config.yaml
arch: "tc_resnet"
model: "sound classifier"
dataset: "drum patterns on synthesised drum kits"
train_examples: 26041
noise_aug: 0.002
n_mels: 64
hop_length: 160
input: "log_mel"
spec_augment: false
win_length: 512
targets: ["pattern", "tempo"]
num_classes: [12, 10]
norm: "batchnorm"
activation: "relu"
depths: [2, 3, 4, 2]
kernel_size: 11
stem: "single"
widths: [96, 112, 144, 176]
loss: "cross_entropy"
init: "orthogonal"
residual_init: "none"
optimizer: "adamw"
lr: 0.0039
beta1: 0.8
beta2: 0.99
eps: 1e-08
ema_decay: 0.995
steps: 15200
batch_size: 256
epochs: 149.4
lr_schedule: "cosine"
final_lr_fraction: 0.1
warmup_steps: 760
weight_decay: 0.07
Rows from block 4 of a small sound classifier, named by matrix and row number. Rows with one number belong to one channel. Each number is 128 + 24 x the weight over its row's rms, rounded and kept within 0 to 255. All counts start at 0. After the name is the row's rms in percent of the matrix's.
After each channel's rows are labels from the 100 clips, of 14848, where the channel reaches its highest value: "responds to" is what is common among them. Only what is clearly more common there than usual is listed. The data: drum patterns on synthesised drum kits. In brackets: how many of the 100.
# convs0: first width-11 conv (model.blocks.4.convs.0.weight, 112x112x11, each kernel summed), inputs 56-111
# convs1: second width-11 conv (model.blocks.4.convs.1.weight, 112x112x11, transposed, each kernel summed), outputs 56-111

convs0.8 099 [ 68 114 121 117 103 131 117 100 117 121 135 122 137 120  76  98 124 108 127  93 117 120 155 135 105  78 126 105 107 133 116 115 147 133 127  84 111 109 105 114 141 128 116  63 121 103  96  89 131  83 129 151 106 114 120 126]
convs1.8 065 [ 94 144 107  89 113 112 106  99 126  69 106 115 128 140 115  95 144 135 117 101 104 111 141 120 118 107 134 120 138 137 100  89  99 115 161 105 113 121 131  80 112 117  94 129 114 152 132  96 117 125 125  96 153 128 109 106]
responds to: march (36); tempo: 100 to 110 bpm (32)

convs0.96 093 [ 84 102 144 106  98 121 136 127 157 116 103 142 160 113 110 105 137 184 129 101 142 150 108 139 128  84 132 151 173  90 118 133 117 138 121 110 136 104 152 158 108 135 117 119 139 111  89  98 183 150  95 174 120  72 127 153]
convs1.96 099 [127  98 137 103  83 130 141 121 136  89 129 103 103 130 102  72 107 168  95  99 102 128 108 109 101  77 112 116 132  83 138 117 111 139 137  91  93  94 128 145  86 129 145 127 150 140  96 113 152 128 107 134 123  83 123 169]
responds to: random hits (61)

convs0.20 101 [ 91 109 141 118  69 121  81 113 141 102 121 147 128 144 135 119 162 162 157 110 135 160 166 139 168  93  79  96 151 141 126 110 128 113 150 164 140 105 134 128 149 126 108 131 113  90  98 136 137  73 125 135 145 137 135 114]
convs1.20 111 [114  82 111  66  35 149 110  96 117 132 114 118 127 145 113 103 136 145 130 103 109 109  77 120 132 101  94 143 130 113 111 127 121 125 135 117 131 110  98  92 100 144 110 118 132 108  65 111 136  78 125 109 125 123 115 118]
responds to: random hits (56); tempo: 70 to 80 bpm (34)

convs0.4 103 [116 134  94 142 103 115 169 116 116  95 107 120 132 107  86  92  93 139 113  86  94 101 116 128 104  85 159 142 139 120 147 106 122 137 127  85  92 123 113 119  94 107 113 101 110 113  72  85 143  90 150 113 122  98 112 136]
convs1.4 080 [132 121  70 128 130 132 127 124 123 110 118  98 141 100  89 113  99 110  94  81 120 101  87 121  75  98 143 134 116 122 122 134  96 135  91 139 158 126  68  84 107 113  78 109 112 149 122  81 126 116  79 103 132 138 104 130]
responds to: dembow (42); shuffle (28)

convs0.73 111 [101 150  99 154 161 162 135 140 159 174  69 145 119 157 109 146 140  92 160 121 131 123  99 127 112 137 147 126  94 118 111 133  85 129 139 127 175 111 142 126 111 146 149 112 140 136 172 143 109 165  95 106 121 174  76 120]
convs1.73 127 [ 95 110  93 107 105 115  64 162 115 128 105 101 101 118 106 113 116 115 113 116 129 102 131 133 150 122  99  65  64 123 119 111 109  95 148  96 117 137 134 130  87 140 109 117 119  95 136 115  75 110  94 112 108  99  87 109]
responds to: muffled (low-pass) (35); march (26); tempo: 80 to 90 bpm (26)

convs0.45 117 [125 113 157  97  48 123  87 129 146 117 117 140 151 141 148 138 152 166 151 132 152 171 139 131 150 112  74 130 154 130 138 126 122 117 138 161 146 131 135 132 142 135 121 144 133 116  65 137 131 135 115 135 132  89 129 125]
convs1.45 135 [133 101 130 103  36 155 119  95 129 114 140 121 131 133 102  96 127 148 129 103 130 111 111 118 111 122  89 136 126  85 123 126 130 157 115 116 115  90  96 104 124 142 132 119 152 107  70 100 148 113 127 109 147  92  97 131]
responds to: four on the floor (76); clap (54); ride cymbal (38)

convs0.11 091 [105 103 153 113  82 146  98 133 144 116 143 113 118  83 122 113 114 113  50 142 111 140 173 164 118  98  75 134 126 131 133 124 161 134 125 141 118 123 100 107 158 106 124 133 137 107  59 128 138 107 152 131 103 105 162 153]
convs1.11 079 [ 87 150 155 130 147 108 165 107  98 120 147 118 125  96 157 115  99 100  45 116 121 120 124 126 112 108 124 153 136 149 120 128 151 177  79 109  78 144 154 113 144 138 174 166 166  92  83 132 143 139 164 123 149 131 138 130]
responds to: four on the floor (44); tempo: 70 to 80 bpm (43); tempo: 80 to 90 bpm (32)

convs0.93 101 [105 113 120 130 139 132 156 135 108 105 142 104 114  81 120 122  88 141  76 116 102 116 130 145 103 100 155 150 170 101 134 132 168 153 113 113 128 124 137 166 126 103 119 129 139 122 102 116 155 108 121 124 120  91 154 166]
convs1.93 086 [ 92 146 122 148 166 108 157 131  92  94 125 130  90  93 147 118  92 128  53 114  86 103 118 127 128 147 135 103 122 181 122 127 133 146 106  84  84 154 170 134 151 105 139 137 138 106 141 138 137 133 140 123 154 144 117 132]
responds to: four on the floor (74); tempo: 80 to 90 bpm (51); tempo: 70 to 80 bpm (43)

convs0.6 129 [156 117 151 148 128 114 120  88 132 165 125 134 136 134 128 114 144 103 146 144 124 126  90  91 105 146  95 100 109 152 133  78  86  83 137 131 129 151 122 128 134 144 108 154  90 101 143  90 121 118 124 122 133 145 101  80]
convs1.6 140 [146 106 138 160 119 149 127 104 145 176 124 109 117  70 109 130 107  88 131 121 161 113 133 137 119 106 139 134 134 115 141 140 146 148 113 131 159 120 131 108 121 160 110 161 113 110 121 122 132 101 121  99 147 143 135 121]
responds to: random hits (43)

convs0.63 125 [146 130 161 149 149 168  96 154 125 131 101 105 128 131 133 148 147 129 146 132 142 170 125 134 178 166 123  91 180 184 126 142 145 124 161 157 187 119 178 151 147 137 143 128 127 119 188 136 111 110 100 110 120 177 166 111]
convs1.63 138 [ 93 112 103 122 104 119 112 136 122 129 126  78 110 106 101 100 103 122 104 122 111 129 121 141 135 110 132  74 126 140 137 123 146 117 150  73 130 146 156 146  97 141 113 124 135 108 132 120 116  57 107 122 138 105 102 137]
responds to: rimshot (52); tempo: 70 to 80 bpm (46); four on the floor (36)

convs0.67 125 [ 78 141 124 138 175 168 120 136 154 158  77 149 119 153 118 136 159 129 147 131 128 122  93 133 123 136 119 137 139 144 120 135 112 131 148 141 152 133 163 112 137 147 132 138 135 131 179 147 111 164  91 106 116 188  90 131]
convs1.67 154 [119 120  79  88 110 115  75 150  93 118 103  98  90 109 118  99 108 122  90 110 115  92 113 109 128 105 101 101  85 117 119 106 103  96 127  85 104 134 116 104  78 112 102 111 116  95 128 117  89 109 100  91 109  98  95 100]
responds to: march (35)

convs0.23 104 [170 109 144 136 124 108 116  81  71 120 155  81 123 111 112  95 115 113  77 122 137 133 132 100 134 125 120 124 127 166 124  83 112 103 115 124 113 125 113 116 120 140  89 150  84 107 141  92 129 105 114  91 111 130 143  93]
convs1.23 102 [152 138 128 151 135 146 133 127 145 168 130 129 158  81 128 136  99  82 126 139 160 117 111 146 131 120 154 151 120 112 114 163 141 138  61 135 184  85 124 122 139 132 122 115 122 124 110 139 118 133 102 136 135 122 118 122]
responds to: march (38)

convs0.50 113 [ 99 135 122 115 106  95 158 129 123 118  82 130 123 121 136 148 127 137 136  87 126 105  92 135 120  86 158 130 133  92 126 143 106 128 135 124 145  98 122 152 123  89 156  60 135 137  81 132 150  75 123 140 119 106 111 151]
convs1.50 081 [110 119  97 105 126  70 135 117  83  98  93 143 116 135 116 126 124 128 108 113 111 119 114 135 162 161 144 154 158 162  98 112  68 104 150 128 103 183 150 133 127 126  99 120 110 149 134 108 139 127 123 114 116 160 143 113]
responds to: muffled (low-pass) (45); random hits (36)

convs0.102 126 [129 133 136 117 157 175 114 121 159 140 109 145 115 151 129 133 136 161 105 151 128 138 106 115 174 143  99 141 182 153 112 127 127 117 130 148 131 148 160 112 139 155 119 170 117 136 161 137 101 163 103 107 119 166 133 113]
convs1.102 129 [120 127 105 134 101 131 116 105 108 111 119 106 129 103 108  95  82 116 108  87 123  74  99 127  94 103 124 124 107 120 121 127 122 135 102 103 113  85 126  98 120 134 117 131 130  99  85 111  85  87 120  95 133  92 108  79]
responds to: clap (52); dembow (37); muffled (low-pass) (31); tempo: 100 to 110 bpm (30)

convs0.58 097 [ 89 141 108 146  97 142 122 113 152 133 109 110 125 115  81  99 130 114 127  95 119 124 134 132 127 122 121  83 139 125 132 117 118 116 142 118 135 113 124 126 107 131 118 101 111  82  97 101 114  40 146 127 134 132 108 100]
convs1.58 087 [ 92  88  94  85  84 116 136 116 107 117  97  90 118 130  96 116 133 126 119  80 119 129  88 126  91 100  94 147 146 144 107 103  97 134 148 127 128 132  96  94  98 135  82 119 109 155 102  73 140 106 113 120 140 137 110 118]
responds to: dembow (69); clap (54); tempo: 80 to 90 bpm (46); tempo: 70 to 80 bpm (37)

convs0.54 067 [ 43 106  90 166 112 126 117 123 123 141 100  81 140  82  77 106  90 131  89 135 100 132 188 136 117 163  85 128 134 119 129  89 122 102  86 118 107 161 133 101 115 109 104 128 118  95 124 115 127 120 153  93 146 116 120 114]
convs1.54 063 [102 117  92 121 118 118 142 140  74 102  97 108 114 114 123 157  92 102  84  67 127  70 100  99 123 140  93 113 105 136 106 113 120 109 103 116 108 124 139  90 115 128 102 111 112  79 134  98 125 129 128 104 140 118 101 116]
responds to: four on the floor (38); shuffle (37)

convs0.95 108 [ 91 146  96 134 148 143 151 137 154 145  73 151 111 161 150 165 142 131 160 108 126 103  79 123 112 131 170 123 113 104  92 142  81 122 122 147 152 111 134 160 145 107 152  91 149 149 163 116 153 142  87 139 111 151  92 147]
convs1.95 108 [137  99  64  84 106 103 105 138 119 105  60 117 102 123 113  95  76 121 122  99  97 103 117  86 134 122 113  93 117 106 117 116 101 116 130  95 131 157 134 125  87 120 103 101 111 135 121 106 106 113 104 126 120  93 117 101]
responds to: tempo: 70 to 80 bpm (70); dembow (44); breakbeat (34); muffled (low-pass) (34)

convs0.29 066 [ 82  68 150 111  88 110 105  99 112 100 114 137 152 121  93  69 134 119 132 106 144 141 181  92 109 142 132 128 156 187  94 112 121 140 114  71 141 113 143 111 156 169  95 135 132  96 166  87 131 123 118 147 108 133 119 144]
convs1.29 081 [109 134 119  86  98 139  91  93 108  86 132 123 122 107 133 103 119 138 111 112 120  90 135 117 143 113  95 141  86  84 114 118 108  99 113  90 114 114 103  87 103 116 122  84 110  86 115 139  95 122 137  84 154 122 112 102]
responds to: rimshot (65); breakbeat (56); tempo: 110 to 120 bpm (39)

convs0.59 096 [115 158  90 117 128 108 146 111  77 125 136 100  92 128 136 131  72 126  63 138 104  92 114 122 124  91 153 147 122 137 136 102 119 124 100 122  97 113 125 125 121  94 115 138 107 130 106 106 133 107 127  92  96 127 113 110]
convs1.59 101 [119 147 104 127 133 141 113 123 127 116 115 104 133  66 127 114  81 104  75 112 133  67 129 130 102 115 132 127 102 140 128 141 122 120  58 111 135 129  87  82 144  99  93 128 104 122 133 101 107 116  98  74 140 118  92  98]
responds to: four on the floor (65); tempo: 80 to 90 bpm (46)

convs0.83 107 [ 88 147 131 153 128 155  97 140 151 153  75 132 137 121 117 165 153 117 156 111 131 129  99 125 137 160 129  98 132 173 119 140 127 123 166 141 177 111 138 108 127 135 147 131 134 110 163 145 125  81  93 108 130 174  90 113]
convs1.83 148 [126  74  95  92  73 112 106 145 112 124  99  77 122 121 102 103 120 110  87 101 128 106 115 134 122 104  94  96 102 113 126 110 108 132 145  99 121 148 124 113  81 154  95 116 134 114 126  89 119  81  94 114 121 109 102 118]
responds to: clap (51); shuffle (47); ride cymbal (39)

convs0.70 092 [ 78 149 146 134 167 163 107 136 135 126 115 132 152 139 129 133 189 118 112 133 119 125 118 121 113 130  82 127 175 170 123 121 135 123 171 168 117 143 137 105 152 128 136 156 122 117 172 136 102 161 137  85 119 189 122 115]
convs1.70 107 [ 88 132  93  98 112 119 101 120  95 102 102  84  98 115  96  95  97  99  95 111 114  98 107 121  95  78 136 102  79 112 124 115 114 118 146  72 125  90 120  99  87 141 105 138 116 120  92 108 107 117 113 107 103  82 105 111]
responds to: clap (51); tempo: 120 to 130 bpm (27); shuffle (26)

convs0.13 093 [130 134 155 131 164 161  92 116 135 147 155 108 125 135 111 143 178 108 119 144 139 150 161 130 149 136  77 124 164 195 133 109 147 110 171 174 123 151 112  94 153 159 115 167 116 114 192 148 115 125 137  81 120 186 163 102]
convs1.13 098 [ 65 146  99 123 126 126  82 137 109  96 118  87  84 121 105 101 105  78  75 107 115 109 140 132  94 100 139  89  93 121 123 126 133 125 136  66 140  93 151 106  92 141 109 147 120 112 114 124  91  86 113  84 130  95 122 113]
responds to: tempo: 70 to 80 bpm (43); muffled (low-pass) (41); four on the floor (39)

convs0.91 110 [150 123 154 139 144 113 138  67  93 128 153 137 130 109 118 106 110 125 111 144 127 114 108 105 124 137 123 143 132 157 126  75  91  90 107 124  85 152 124 118 118 145  91 168  80 138 147  84 117 144 116 118 125 144 140  84]
convs1.91 111 [152 142 109 163 125 160 134  94 137 159 135 122 120  48 131 123  82  99 113 112 149 109 135 141  86 110 159 123 126 119 140 149 147 147  73 128 170  76 118 109 138 142 113 137 105  95 109 130 115 123 108 113 131 136 122 115]
responds to: march (33)